config = dict(
    tokenizer='char',
    encoder_arch='transformer',
    encoder_norm_position='pre',
    encoder_qk_norm=True,
    encoder_experts_per_token=1,
    encoder_width=192,
    encoder_positions='learned',
    decoder_layers=10,
    decoder_mlp_ratio=2.67,
    decoder_fused_qkv=True,
    decoder_bias='all',
    residual_init='none',
    weight_decay=0.5,
)
Rows from block 9 of the audio encoder of a small encoder-decoder audio transcriber, named by matrix and row number. Rows with one number within an expert belong to one neuron, the router's apart. Each number is 50 + 12 x the weight over its row's rms, rounded and kept within 0 to 99. All counts start at 0. After the name is the row's rms in percent of the matrix's.
Before each expert's rows are labels from the 100 clips, of 14848, where the router gives the expert most weight on average: "strongest on" is what is common among them; "loudest" is the band of the loudest frequency at the time of the peak. Only what is clearly more common there than usual is listed. The data: babble in 24 made-up languages, each with its own sounds, syllables and stress or tones, from a formant synthesiser.
# router: router (encoder.blocks.9.mlp.router.weight, 4x192, trained with AdamW), inputs 64-127
# gate: expert gate (encoder.blocks.9.mlp.gate, 4x192x192), inputs 64-127
# up: expert up (encoder.blocks.9.mlp.up, 4x192x192), inputs 64-127
# down: expert down (encoder.blocks.9.mlp.down, 4x192x192, transposed), outputs 64-127

# expert 3
strongest on: /ç/; prosody: tones; /y/; /ɔɪ/
loudest: 250 to 500 Hz
router.3 095:51 54 56 38 42 44 60 93 39 57 52 53 51 36 77 50 46 48 52 36 64 58 44 44 63 77 59 33 68 44 66 67 46 49 71 49 56 58 61 46 41 51 51 61 54 54 32 48 43 47 46 48 74 45 39 72 53 60 55 25 53 25 49 48
gate.0 123:79 54 43 50 61 46 49 67 35 60 58 76 61 62 51 38 52 67 44 54 37 36 77 61 54 52 57 60 42 54 52 42 53 45 41 76 60 67 64 24 38 55 30 65 44 44 43 58 66 51 52 51 51 39 45 56 39 58 55 48 56 54 38 55
up.0 117:12 52 51 50 31 54 53 33 63 36 38 26 48 45 52 62 52 32 59 55 61 64 29 42 44 39 46 45 55 40 44 57 44 53 55 34 52 26 28 79 64 48 71 31 61 49 51 52 38 43 41 53 44 65 46 43 53 45 39 54 49 45 66 49
down.0 107:54 48 31 56 62 58 53 53 53 35 69 39 55 52 53 46 51 41 41 52 64 39 62 56 69 48 56 59 37 68 51 52 58 36 38 46 62 64 38 57 21 64 31 43 48 33 50 39 41 40 47 56 40 53 47 29 38 49 67 46 53 60 58 27
gate.1 101:70 70 63 65 52 39 30 65 43 53 78 35 45 45 40 75 54 45 68 54 64 58 46 48 54 45 69 35 42 44 55 45 46 50 58 41 47 51 45 41 38 60 25 33 37 67 25 51 58 40 38 63 31 71 51 36 45 49 73 65 52 53 41 30
up.1 108:65 57 60 59 53 41 38 55 41 56 69 26 45 44 50 56 58 40 64 48 62 63 41 62 58 43 74 33 36 45 64 48 59 59 44 31 42 34 45 30 33 64 25 49 54 58 37 55 73 42 31 55 33 55 31 47 66 49 67 80 62 54 49 27
down.1 106:58 60 58 55 63 37 39 49 56 40 33 36 42 67 60 60 47 55 72 41 67 58 50 37 45 49 55 65 45 52 80 28 47 40 55 39 78 29 44 38 58 47 53 59 47 71 40 47 52 43 50 82 69 50 49 16 53 54 56 68 64 51 59 32
gate.2 082:59 49 49 37 34 43 61 47 54 48 61 65 52 50 45 41 73 58 66 63 46 50 62 26 45 54 47 49 50 47 52 21 25 42 63 52 60 42 73 68 65 50 31 65 37 51 68 57 49 53 46 35 36 61 37 45 52 34 47 50 56 37 60 58
up.2 076:53 48 47 57 36 34 47 44 62 45 67 45 44 58 49 48 64 66 63 56 63 46 61 46 33 66 41 16 30 52 57 31 23 33 62 53 50 54 55 47 61 37 61 45 47 50 66 54 51 51 59 48 34 53 62 22 19 54 56 58 50 49 60 44
down.2 078:43 59 56 36 32 84 60 48 75 64 60 61 42 61 54 53 51 55 67 37 44 42 53 47 44 40 33 47 43 54 50 54 60 70 34 59 61 51 67 68 64 25 32 62 39 40 47 46 50 55 42 56 57 41 40 50 46 32 59 41 50 47 62 38
gate.3 111:45 60 56 33 48 59 72 70 24 59 42 45 44 51 55 70 38 62 36 31 67 60 41 77 51 61 56 49 44 55 70 42 35 54 37 40 70 56 63 61 78 72 69 51 47 41 58 51 50 62 35 47 49 46 42 60 73 62 68 57 37 34 54 57
up.3 108:53 44 39 61 55 46 34 34 70 44 61 60 61 46 43 27 57 36 60 68 37 43 61 22 52 36 44 49 43 51 30 54 66 45 58 62 32 36 34 33 29 20 41 43 57 52 47 52 59 49 66 55 45 53 64 42 30 38 23 40 63 63 38 38
down.3 105:45 30 59 82 53 56 32 40 51 71 37 49 50 44 39 34 62 60 44 47 25 54 53 41 51 40 59 36 43 69 49 58 34 46 57 72 41 41 51 58 10 56 63 50 56 34 38 47 29 60 22 35 40 46 46 50 24 52 40 45 53 62 54 62
gate.4 090:28 61 56 49 72 70 51 53 54 54 64 57 42 54 51 55 75 63 49 31 73 38 54 42 62 60 51 31 64 57 51 54 50 61 67 39 51 55 52 50 61 38 54 51 47 54 35 39 40 45 67 60 61 59 45 46 44 46 65 35 46 58 55 72
up.4 094:46 72 52 46 66 68 56 46 56 44 51 36 50 61 48 66 56 69 48 48 74 46 60 43 60 50 69 38 60 67 45 55 46 64 45 47 74 45 49 46 63 42 61 45 42 41 13 52 29 50 47 71 49 61 46 26 47 46 62 52 50 64 57 51
down.4 093:47 64 47 47 61 27 17 48 49 55 58 56 49 39 27 68 55 59 57 59 37 51 38 27 61 52 60 46 67 52 39 55 50 45 51 28 41 64 46 56 46 49 64 46 33 39 59 36 44 61 59 66 41 62 36 34 33 61 38 58 67 54 75 71
gate.5 101:49 48 51 29 29 47 78 53 33 66 49 21 44 61 55 46 22 27 57 58 46 25 55 59 56 24 59 51 28 52 45 42 44 47 46 49 57 25 55 57 59 53 65 72 56 55 56 63 39 63 32 34 57 38 58 56 45 49 55 36 62 41 49 59
up.5 103:46 50 53 37 31 41 72 48 26 64 57 16 33 55 59 51 35 34 72 55 43 41 51 61 47 31 62 62 34 47 44 37 54 48 41 47 49 36 40 52 57 57 65 64 55 60 61 55 31 65 27 40 65 65 60 37 48 41 45 49 65 61 59 64
down.5 093:39 45 57 38 60 52 58 53 75 36 40 52 40 75 58 32 25 41 44 39 81 67 61 59 41 50 62 62 61 50 48 59 61 38 51 51 60 66 48 44 44 36 56 49 45 37 62 45 43 56 63 58 69 49 40 45 45 71 57 60 31 47 69 59
gate.6 094:43 44 56 64 55 47 58 77 51 38 37 42 74 40 62 55 53 68 67 43 39 63 42 64 43 57 38 38 50 75 56 52 48 37 53 33 60 30 43 27 41 39 56 36 51 52 59 42 42 36 58 48 42 58 44 39 45 62 56 50 32 43 57 73
up.6 100:43 58 36 51 41 68 41 65 60 49 52 47 54 40 50 49 50 70 46 48 40 47 43 54 45 34 50 32 49 65 47 51 36 23 65 28 63 36 43 46 27 35 48 51 64 45 51 62 39 50 60 40 44 65 56 45 51 59 52 52 18 55 50 53
down.6 096:51 23 74 47 40 53 63 58 50 53 57 33 31 61 35 70 38 53 23 40 66 72 47 44 45 47 44 49 46 60 65 53 60 43 37 31 50 72 76 48 40 59 51 53 42 51 63 45 60 46 43 61 31 56 50 69 41 63 46 59 54 34 48 51
gate.7 092:65 47 49 40 64 59 58 58 46 62 55 66 62 62 56 36 40 59 37 36 52 58 59 46 67 70 74 56 61 30 75 47 70 46 52 73 40 36 59 75 48 55 54 75 58 58 48 53 48 62 44 59 50 51 47 49 46 34 60 38 63 47 61 60
up.7 094:40 36 45 30 48 43 54 42 43 58 68 53 63 55 56 38 58 40 41 55 59 49 80 63 77 60 55 54 52 20 61 77 51 65 71 40 69 39 40 85 47 63 47 59 35 55 38 47 64 65 34 42 37 53 45 48 56 53 50 65 53 40 47 66
down.7 101:49 39 39 55 50 50 61 41 31 45 39 57 71 32 25 32 63 35 60 36 45 48 60 67 46 67 75 75 19 73 44 59 58 40 43 45 45 75 57 12 47 64 61 53 44 61 65 38 59 69 49 53 26 39 56 48 43 40 41 29 55 47 62 55
gate.8 087:44 41 44 62 59 25 47 67 48 84 52 37 47 63 45 69 47 58 37 47 46 45 57 65 56 55 32 53 48 58 51 47 50 52 45 28 58 55 53 64 64 48 39 31 52 55 69 50 51 46 43 74 43 59 61 53 55 46 52 63 57 66 32 65
up.8 086:51 53 60 45 44 75 51 29 64 15 33 50 58 50 38 43 44 47 62 59 63 54 54 64 41 52 59 42 56 19 54 56 59 55 62 80 41 58 47 39 40 38 56 37 51 36 42 49 61 71 55 43 41 42 51 27 32 67 48 37 62 46 62 53
down.8 089:47 51 42 58 51 69 41 28 61 46 46 58 46 61 30 50 31 29 53 49 43 35 49 31 40 44 44 44 55 51 57 56 53 36 53 78 54 74 63 50 45 36 42 54 18 52 51 34 69 27 58 68 44 45 45 45 35 73 66 61 49 38 22 47
gate.9 093:36 61 47 38 85 64 61 59 38 48 55 64 42 49 45 43 39 51 60 30 32 26 69 50 48 39 74 45 41 54 23 29 61 56 48 61 57 42 42 61 51 58 62 75 52 45 44 47 63 71 27 44 59 48 38 35 36 64 45 52 33 33 69 73
up.9 100:63 56 48 52 42 42 39 55 63 45 50 33 36 52 62 48 63 58 54 57 68 83 34 57 55 58 29 51 61 43 67 72 49 37 66 46 39 64 46 44 55 36 51 19 46 48 48 63 42 29 61 62 41 59 61 59 63 32 58 51 61 51 44 27
down.9 097:53 38 44 67 32 17 35 41 83 59 54 45 44 49 51 42 42 58 51 58 46 58 45 43 49 44 47 39 47 67 72 64 60 51 52 66 28 19 49 54 62 47 46 50 21 61 60 49 36 40 61 60 37 66 59 53 57 34 42 69 38 61 57 45
gate.10 098:51 52 31 49 62 34 44 58 34 51 43 36 60 35 53 82 41 64 72 51 28 45 56 51 52 57 53 49 57 58 53 48 33 61 43 65 48 49 61 58 55 45 36 74 61 81 53 56 51 61 38 67 39 69 40 34 52 47 48 45 41 57 68 45
up.10 091:53 47 71 57 50 54 55 43 62 39 58 72 40 64 49 28 62 41 29 43 51 65 39 40 54 45 47 40 32 66 50 50 57 41 47 38 63 56 44 46 50 58 67 23 29 29 57 58 54 51 54 46 56 48 64 52 53 59 46 46 56 50 41 38
down.10 096:35 69 19 55 61 52 54 61 48 71 48 62 70 50 56 25 54 52 42 32 22 60 53 74 33 65 24 55 44 69 54 57 37 44 52 50 55 29 77 77 40 55 38 71 65 51 50 55 65 46 48 39 59 66 66 32 53 53 38 44 50 52 52 52

# expert 0
strongest on: /æ/; prosody: stress on last syllables; /ǃ/
loudest: 500 to 1000 Hz
router.0 102:50 49 63 42 47 37 44 50 55 63 20 47 48 55 47 38 37 44 57 38 53 48 56 58 60 47 42 62 50 41 32 31 50 60 65 71 55 58 55 45 69 58 49 59 47 53 51 43 61 61 84 73 48 71 56 70 55 18 46 68 32 58 31 49
gate.0 099:35 59 47 49 40 55 61 47 53 47 41 44 25 67 42 41 63 53 54 50 58 55 45 57 71 27 36 32 35 49 55 19 59 51 68 42 46 43 45 46 70 62 41 52 61 56 44 51 48 48 40 34 49 47 54 81 22 64 67 42 30 56 77 51
up.0 097:59 48 49 51 46 48 32 55 62 60 52 44 54 24 63 45 74 46 64 51 29 41 54 54 51 72 53 52 64 47 49 86 38 61 37 37 49 40 54 50 34 47 60 52 37 64 63 45 46 56 60 70 56 43 35 33 70 42 31 54 32 33 30 63
down.0 095:48 60 67 39 48 49 49 39 50 53 61 40 40 53 59 51 58 44 62 38 59 44 34 44 59 46 63 76 49 43 45 81 38 60 55 62 25 46 54 40 55 74 68 59 37 42 45 51 34 53 55 30 51 38 56 36 62 65 45 62 50 75 49 57
gate.1 098:33 58 58 72 61 49 50 67 51 62 66 27 56 51 45 56 50 58 44 55 60 38 57 65 62 88 61 74 51 48 57 49 48 56 29 40 48 50 46 61 56 45 64 31 54 31 41 58 61 37 69 69 54 69 38 50 68 44 54 47 55 27 38 43
up.1 100:55 46 46 26 44 56 71 54 27 52 33 56 32 42 39 46 61 53 63 65 50 68 45 61 49 23 36 56 42 61 51 43 36 51 57 67 36 55 63 29 51 42 30 71 36 62 48 47 41 49 39 25 59 45 66 52 60 58 64 53 57 72 65 47
down.1 098:62 45 51 66 53 55 47 49 57 71 49 49 48 45 26 46 27 57 36 43 64 63 62 35 63 38 27 50 40 59 44 57 38 28 36 48 28 40 36 60 50 35 58 53 44 40 50 56 52 53 43 72 37 31 54 57 61 52 48 32 60 69 41 42
gate.2 081:47 49 24 43 66 33 48 44 35 67 42 41 42 38 66 48 41 61 59 62 60 43 54 63 50 53 43 35 34 54 51 50 26 47 54 62 47 42 43 46 41 40 60 49 21 58 47 40 37 60 64 50 56 45 37 45 55 55 36 37 43 55 34 63
up.2 084:74 65 40 64 58 51 36 50 50 64 46 38 33 62 52 28 53 29 55 45 90 57 31 57 24 69 41 63 55 51 42 42 71 33 39 65 64 65 58 31 55 35 61 33 54 49 51 39 35 56 70 48 56 55 54 60 57 53 41 49 56 46 70 59
down.2 091:41 34 59 61 34 40 36 36 42 58 65 42 39 54 41 65 41 61 57 50 66 71 62 47 55 42 45 48 31 57 55 36 64 44 31 49 36 49 43 64 47 54 31 35 52 36 50 18 52 27 58 40 53 44 35 47 40 59 50 32 65 56 69 43
gate.3 116:37 38 61 48 60 40 50 47 42 38 42 55 68 42 42 48 62 74 50 41 92 64 71 43 51 33 41 45 42 42 54 39 69 53 62 55 50 79 27 56 63 58 68 69 48 53 64 46 73 28 41 42 52 67 30 55 62 52 41 48 42 54 48 50
up.3 115:51 46 60 45 48 39 46 48 42 31 43 44 71 36 48 47 68 68 62 50 93 57 72 37 47 36 40 51 54 32 57 31 71 49 51 61 59 84 27 59 57 47 59 62 43 47 63 51 66 41 38 55 47 69 27 60 62 49 42 48 51 44 56 47
down.3 111:37 43 47 76 43 54 45 41 67 47 49 39 46 35 27 54 53 59 20 50 65 24 36 37 43 48 73 64 66 59 58 53 53 42 61 49 39 24 49 47 48 55 44 52 42 65 58 68 39 60 56 74 35 41 59 44 57 55 25 62 52 62 51 66
gate.4 081:41 48 31 59 62 50 49 51 55 46 31 54 39 45 47 65 52 42 65 61 34 41 54 58 46 45 44 62 36 55 46 45 77 73 42 47 66 43 61 65 57 53 32 53 49 25 40 64 60 53 51 43 53 43 36 43 40 63 61 53 58 28 50 45
up.4 087:63 61 60 38 44 35 41 52 49 68 36 71 49 65 63 42 47 60 39 49 58 59 46 40 51 43 64 68 62 36 48 37 48 42 62 39 61 59 48 48 61 52 57 55 52 50 62 38 36 62 48 69 51 52 43 54 38 55 39 58 31 49 45 74
down.4 089:57 56 27 55 49 71 51 52 54 81 30 76 34 50 24 37 59 44 54 37 58 34 46 51 44 58 48 39 58 44 53 50 78 28 52 47 52 58 55 40 48 45 52 57 49 46 47 54 42 53 46 52 47 56 33 39 35 45 49 63 43 61 57 54
gate.5 124:51 52 32 73 61 28 39 49 61 71 43 69 50 71 82 58 67 48 53 56 48 50 60 62 44 24 34 59 46 60 43 73 49 52 62 67 54 70 40 46 81 47 60 56 67 58 44 52 62 67 51 33 57 59 44 67 34 66 29 36 53 37 63 51
up.5 138:53 65 46 70 59 33 41 49 58 71 40 80 46 65 57 46 62 44 48 64 49 48 71 42 41 37 50 52 49 66 31 71 34 67 61 56 50 51 41 52 84 55 79 55 63 65 43 60 64 58 51 34 52 43 62 71 46 57 23 38 57 37 65 43
down.5 113:33 44 51 43 43 38 39 53 49 54 27 63 49 47 50 56 58 42 61 56 46 57 39 50 65 64 31 37 61 67 58 47 33 39 28 50 34 29 52 65 34 63 45 25 39 47 31 15 47 58 55 66 52 63 36 33 62 45 34 52 65 35 70 27
gate.6 084:49 58 47 65 43 46 40 84 47 42 66 59 49 47 54 42 55 31 46 47 42 48 57 52 57 36 51 58 34 48 82 65 49 59 63 58 62 54 53 32 42 46 28 50 55 43 37 52 36 53 48 43 49 59 45 48 34 62 59 22 71 54 69 57
up.6 089:51 45 43 33 53 63 66 34 55 56 30 42 54 50 41 57 48 72 58 50 63 61 33 54 28 66 44 53 60 51 16 36 46 45 48 51 35 69 54 58 62 59 64 55 42 50 63 62 56 53 50 47 46 37 44 61 65 46 39 71 32 49 36 40
down.6 093:48 52 41 54 35 66 52 43 42 59 53 46 45 56 42 22 37 56 53 57 43 59 35 45 34 48 53 36 64 49 62 50 46 49 74 52 40 62 45 73 52 59 60 33 21 47 54 57 64 24 52 48 51 44 46 36 33 54 44 49 31 53 55 56
gate.7 109:47 50 57 76 47 58 41 41 48 51 66 35 38 74 66 50 43 35 56 64 47 70 47 47 47 41 44 51 39 42 45 43 53 43 50 47 57 39 58 46 75 56 34 53 56 48 46 37 41 42 42 69 49 61 26 47 51 64 53 59 71 46 45 63
up.7 109:44 53 64 75 51 58 47 42 49 56 67 34 42 70 71 54 48 43 55 67 48 65 40 42 47 43 42 50 32 43 45 42 44 39 47 50 58 41 58 40 71 52 35 52 59 49 50 38 49 42 45 62 46 62 22 49 53 66 59 63 63 52 50 58
down.7 106:31 54 54 64 48 55 47 74 59 69 67 46 42 71 54 47 37 49 57 32 48 50 44 54 38 31 71 65 48 41 38 48 56 42 38 56 55 44 45 44 31 43 51 44 57 67 40 53 63 43 41 48 33 46 34 50 60 54 34 37 70 76 63 44
gate.8 087:43 45 45 49 62 52 42 59 51 38 48 59 48 33 59 63 57 45 44 71 43 35 60 54 45 58 53 44 63 69 55 52 49 46 63 61 39 64 60 14 49 38 36 43 41 57 45 61 30 59 78 43 51 57 45 49 47 80 65 47 37 53 30 62
up.8 084:40 48 39 53 66 65 42 48 59 34 34 47 49 54 41 32 48 48 47 71 48 52 67 49 44 61 59 43 65 57 44 52 52 40 65 50 46 43 59 52 51 15 33 28 58 72 68 44 26 59 54 56 41 43 67 57 49 63 55 73 56 53 00 70
down.8 091:45 47 39 35 28 53 64 43 75 62 68 60 47 64 45 25 38 29 58 48 40 67 45 50 60 39 40 39 47 53 76 48 56 41 39 19 51 61 60 37 46 51 59 44 41 55 82 52 59 30 11 38 47 34 49 51 52 43 45 64 36 38 52 55
gate.9 115:43 43 57 67 75 39 52 76 40 42 63 40 61 56 57 51 57 46 55 53 45 67 58 56 28 58 52 32 78 50 39 58 53 56 62 53 67 56 49 35 55 52 77 28 49 34 50 58 54 40 70 57 72 50 60 40 42 74 52 38 30 45 34 50
up.9 116:57 61 38 33 23 66 50 23 59 55 42 60 39 38 35 54 50 55 49 41 55 43 45 44 69 40 53 63 34 53 53 44 43 53 26 44 36 47 40 65 50 52 28 72 51 69 57 42 49 49 24 46 24 47 49 59 48 24 49 56 65 57 67 49
down.9 108:42 50 56 57 49 64 46 64 60 39 51 68 53 46 47 24 50 49 57 56 48 59 50 63 55 60 58 59 45 37 62 49 22 67 52 60 40 34 70 49 65 55 50 62 57 51 48 50 43 48 39 33 51 59 38 38 52 53 61 40 52 49 41 54
gate.10 084:60 52 45 43 50 67 48 40 43 58 27 39 75 37 57 50 82 59 71 45 57 46 38 28 58 60 69 24 47 43 45 56 86 58 47 34 52 50 63 61 26 50 57 31 49 52 55 59 51 47 35 47 38 45 40 52 48 63 36 54 40 60 55 60
up.10 083:47 53 53 42 65 41 54 68 77 28 83 33 49 54 58 50 37 48 47 57 62 41 62 62 42 42 41 72 53 68 60 35 52 54 78 45 43 45 49 74 52 43 51 75 45 49 62 31 51 54 37 41 67 51 71 43 59 28 37 57 53 56 50 27
down.10 099:43 44 71 38 66 43 40 36 43 67 49 63 43 40 74 47 49 48 45 65 52 60 54 35 46 45 53 25 52 64 38 58 50 54 51 51 58 42 37 43 51 41 29 43 55 56 70 45 40 40 47 39 58 32 55 30 45 32 47 37 38 48 31 59

# expert 2
strongest on: prosody: stress on first syllables; /aʊ/; /ɑ̃/; /h/
loudest: 250 to 500 Hz
router.2 098:61 63 35 51 45 40 42 57 32 52 45 36 65 50 43 72 69 52 39 74 36 51 44 44 40 61 30 61 38 57 74 55 37 65 60 40 38 27 48 47 36 57 52 55 36 47 54 42 54 27 69 50 35 58 51 33 36 32 63 52 64 43 68 67
gate.0 100:56 61 27 78 53 71 51 42 58 21 38 44 30 46 50 63 52 42 25 30 39 63 58 58 39 40 58 69 53 49 47 55 55 59 34 56 32 53 42 23 44 71 34 71 42 59 42 46 62 34 53 55 56 47 41 43 35 68 53 51 61 47 47 44
up.0 113:33 48 52 38 62 24 58 43 59 71 51 61 50 57 70 55 52 59 56 63 62 50 33 60 55 39 50 49 46 56 46 35 40 46 42 23 37 56 36 53 50 39 47 46 52 21 56 51 62 53 63 48 42 40 69 44 60 55 60 67 27 70 62 57
down.0 103:55 34 50 49 64 46 48 47 59 27 36 70 39 41 44 45 38 46 53 48 40 74 42 53 50 50 48 53 48 71 49 47 52 58 26 38 39 54 32 43 46 63 57 56 66 46 55 38 72 52 35 56 69 31 64 32 37 45 60 60 34 57 46 38
gate.1 090:38 42 52 70 26 67 24 52 33 74 40 54 20 46 45 51 27 60 48 45 58 40 57 54 57 55 65 50 40 62 52 44 53 33 28 62 57 61 28 61 56 71 57 54 65 42 34 49 35 46 42 52 36 55 40 63 45 69 53 47 55 52 66 48
up.1 089:34 46 48 65 27 61 22 47 20 65 33 55 32 48 32 55 33 60 52 52 57 33 54 56 58 56 69 47 42 57 54 47 49 42 22 54 54 53 35 72 52 60 65 51 65 41 47 53 26 49 48 56 45 51 51 51 45 64 36 47 56 65 62 55
down.1 091:53 31 57 61 66 75 50 43 68 35 48 33 33 44 45 37 64 66 30 58 62 54 67 59 82 56 25 67 51 58 33 32 47 52 54 39 50 54 48 30 25 52 60 41 52 48 58 40 49 36 55 57 56 67 56 50 53 40 47 36 29 53 47 48
gate.2 078:51 47 48 56 54 65 35 38 44 62 50 59 54 42 45 58 59 57 40 34 51 45 43 59 63 58 68 58 48 52 44 52 33 55 55 64 47 43 36 66 43 32 39 40 53 64 58 47 49 55 25 68 46 70 50 46 52 38 28 63 34 30 50 41
up.2 084:45 59 33 66 39 27 55 37 51 50 65 41 43 55 56 42 49 49 39 85 59 42 39 33 36 42 39 44 33 46 37 53 50 51 55 38 54 56 72 47 51 40 51 50 50 43 41 60 42 42 59 30 40 19 62 59 44 49 51 28 47 55 43 63
down.2 084:49 60 57 58 41 62 73 39 42 63 36 34 52 22 52 60 45 74 40 31 57 42 52 47 75 55 42 44 61 60 82 44 41 72 41 43 40 67 62 30 35 44 44 21 72 39 57 65 60 48 46 55 41 38 48 58 55 28 53 44 42 37 67 50
gate.3 100:45 42 31 56 60 51 30 41 38 46 67 62 65 33 44 34 37 51 43 59 54 69 44 34 45 47 72 33 49 38 47 71 53 35 41 32 47 31 57 68 37 43 40 42 61 50 61 60 33 37 40 42 47 41 42 47 51 60 44 48 38 46 46 59
up.3 108:39 50 49 53 43 72 51 54 46 47 45 37 54 49 59 60 59 51 52 40 63 76 41 42 47 58 73 37 50 56 53 46 56 40 32 35 14 35 47 55 65 43 59 38 63 58 64 33 68 61 37 49 49 54 53 54 46 77 48 38 46 67 46 72
down.3 102:62 38 35 68 72 43 61 44 62 50 55 62 64 27 29 61 64 44 56 41 56 51 40 52 55 51 61 69 47 74 48 62 33 53 43 55 66 27 28 50 54 45 28 51 67 33 39 51 49 63 48 17 40 60 44 58 40 43 42 76 47 47 57 38
gate.4 098:53 46 44 43 49 46 47 53 24 54 45 36 56 25 48 58 20 53 58 43 53 57 58 36 57 37 64 59 29 39 61 61 52 49 49 22 41 28 40 69 69 43 57 65 42 42 39 56 29 67 61 51 49 32 57 62 46 44 39 64 47 60 57 60
up.4 109:48 38 45 51 68 45 62 56 27 50 50 47 56 38 63 58 57 61 65 45 49 36 34 46 54 39 50 62 46 53 37 68 28 58 37 50 84 46 35 61 73 41 25 53 45 39 59 34 60 59 57 49 56 55 59 65 47 66 45 58 58 65 67 56
down.4 094:45 55 52 50 39 42 71 57 51 42 57 51 50 36 28 53 63 41 43 58 67 57 42 48 48 53 47 37 67 58 58 43 33 41 37 40 59 41 32 56 42 42 59 61 46 35 47 66 52 47 47 61 43 70 30 46 69 59 51 44 53 58 63 80
gate.5 090:60 50 54 46 65 62 39 29 57 27 58 60 27 45 38 60 36 45 51 49 37 37 39 15 47 37 52 66 46 43 44 44 25 36 45 28 33 81 55 61 34 42 43 70 61 63 56 32 52 54 55 56 66 61 34 51 34 41 56 64 62 57 55 40
up.5 090:68 65 55 51 71 62 37 39 62 23 64 46 47 45 26 65 44 34 51 61 34 53 48 10 51 45 63 60 36 43 46 41 30 37 54 43 25 53 47 68 32 50 53 58 73 57 55 38 40 50 50 66 58 54 43 58 43 40 53 51 69 54 64 38
down.5 094:32 41 37 65 55 64 47 51 64 50 42 71 38 29 27 57 53 48 70 42 64 34 40 53 43 46 36 33 51 32 56 51 47 64 48 49 39 48 58 43 51 66 57 41 58 20 46 62 49 32 41 34 65 67 44 36 42 58 65 53 30 67 50 66
gate.6 100:31 35 57 42 29 55 61 38 35 42 32 56 66 58 59 65 37 45 55 72 57 44 61 53 52 39 75 62 41 51 44 54 44 53 72 70 55 70 59 36 54 63 50 53 56 28 64 59 48 63 61 39 45 55 47 68 67 62 61 57 42 69 72 51
up.6 096:44 47 50 62 46 52 45 57 50 63 48 41 53 58 62 58 54 69 32 45 37 55 49 73 63 62 54 41 48 57 50 61 77 57 34 28 42 38 54 42 34 49 40 61 46 85 47 50 34 37 64 65 71 58 42 45 57 44 43 60 53 38 37 38
down.6 094:36 59 51 43 41 43 64 50 64 67 43 51 61 48 49 32 56 68 51 27 48 71 55 51 62 40 64 77 41 47 46 40 59 32 36 51 57 41 49 49 38 58 25 54 43 54 40 47 75 71 45 58 63 55 58 50 47 57 44 55 33 66 72 45
gate.7 099:63 61 48 56 46 70 61 38 35 43 51 52 49 79 74 47 38 42 37 71 45 35 47 44 55 56 57 54 37 57 50 60 53 44 32 56 48 70 48 28 68 47 48 36 31 53 74 54 73 61 41 60 48 32 69 57 49 61 32 65 63 49 58 49
up.7 098:38 35 53 36 46 35 45 62 60 57 47 47 58 28 33 50 67 63 63 36 52 66 53 62 46 48 41 53 59 44 59 44 44 55 69 44 54 33 53 73 37 57 43 64 71 51 25 42 30 40 57 41 60 75 35 43 52 40 68 45 41 46 47 52
down.7 090:43 51 64 35 30 38 54 68 38 45 72 47 36 67 57 68 45 61 55 48 45 31 42 74 44 51 51 36 49 41 65 47 58 44 40 50 20 39 53 44 68 46 53 51 36 47 55 67 63 46 37 49 51 46 47 70 65 52 39 52 33 58 28 58
gate.8 087:68 52 44 40 54 38 50 35 67 52 68 41 35 54 49 71 56 61 65 44 62 40 49 53 47 44 39 41 47 53 57 52 42 42 37 43 29 43 40 50 58 62 64 65 47 40 40 34 47 39 59 47 89 52 24 49 34 40 47 43 39 41 50 52
up.8 090:69 47 43 36 57 36 50 40 64 59 79 44 37 58 49 59 55 67 61 39 63 47 58 50 40 56 50 39 50 48 40 47 35 37 32 46 39 39 47 43 57 76 65 62 51 42 38 35 62 35 62 39 81 51 25 47 34 27 43 48 37 28 53 53
down.8 092:54 36 62 45 54 36 53 62 44 42 56 60 69 61 55 68 36 52 48 54 27 40 38 72 44 66 43 39 48 46 57 68 51 57 54 40 48 56 53 28 37 78 37 44 62 42 56 51 82 38 55 51 52 38 56 67 47 44 51 51 54 78 50 59
gate.9 111:48 55 40 44 27 19 49 29 27 57 62 64 42 60 55 49 23 52 52 53 66 48 44 45 53 31 52 42 35 32 71 26 51 52 59 41 46 55 43 49 53 56 58 34 55 87 33 43 53 77 76 38 48 51 63 58 58 42 38 36 47 58 51 55
up.9 110:56 46 73 50 32 74 56 17 44 61 44 58 33 75 62 21 54 36 70 55 41 33 48 69 61 38 51 52 58 33 18 69 32 57 41 59 55 46 57 53 53 45 56 55 40 46 45 58 29 29 54 44 70 62 41 42 71 35 80 53 31 64 77 51
down.9 107:53 50 69 55 44 38 34 55 46 54 57 62 76 51 42 66 65 73 43 47 52 54 37 50 58 25 28 59 60 36 82 47 58 46 45 45 74 49 46 55 32 41 62 33 43 38 55 50 50 61 69 56 64 51 49 59 56 31 49 54 49 41 56 66
gate.10 100:29 43 52 52 40 31 20 40 41 45 47 44 54 62 63 47 46 33 54 43 58 47 82 38 34 21 53 54 57 53 48 37 35 41 74 40 74 38 51 41 55 35 52 47 43 43 59 44 41 51 50 45 50 54 52 46 35 48 69 60 48 53 67 41
up.10 099:31 44 51 53 42 34 19 39 41 49 47 44 56 58 56 46 41 36 57 40 53 47 78 38 37 15 58 50 63 53 43 31 28 48 69 40 71 40 57 50 50 35 48 48 38 52 67 56 45 54 55 47 48 49 53 45 38 41 73 64 46 48 62 42
down.10 093:52 57 49 37 36 61 43 50 52 77 70 59 41 46 43 45 61 43 61 53 75 60 39 61 46 52 30 59 49 41 37 49 52 37 32 46 39 51 45 63 46 53 74 53 63 40 51 46 50 73 55 32 45 61 76 36 63 45 28 60 51 70 60 36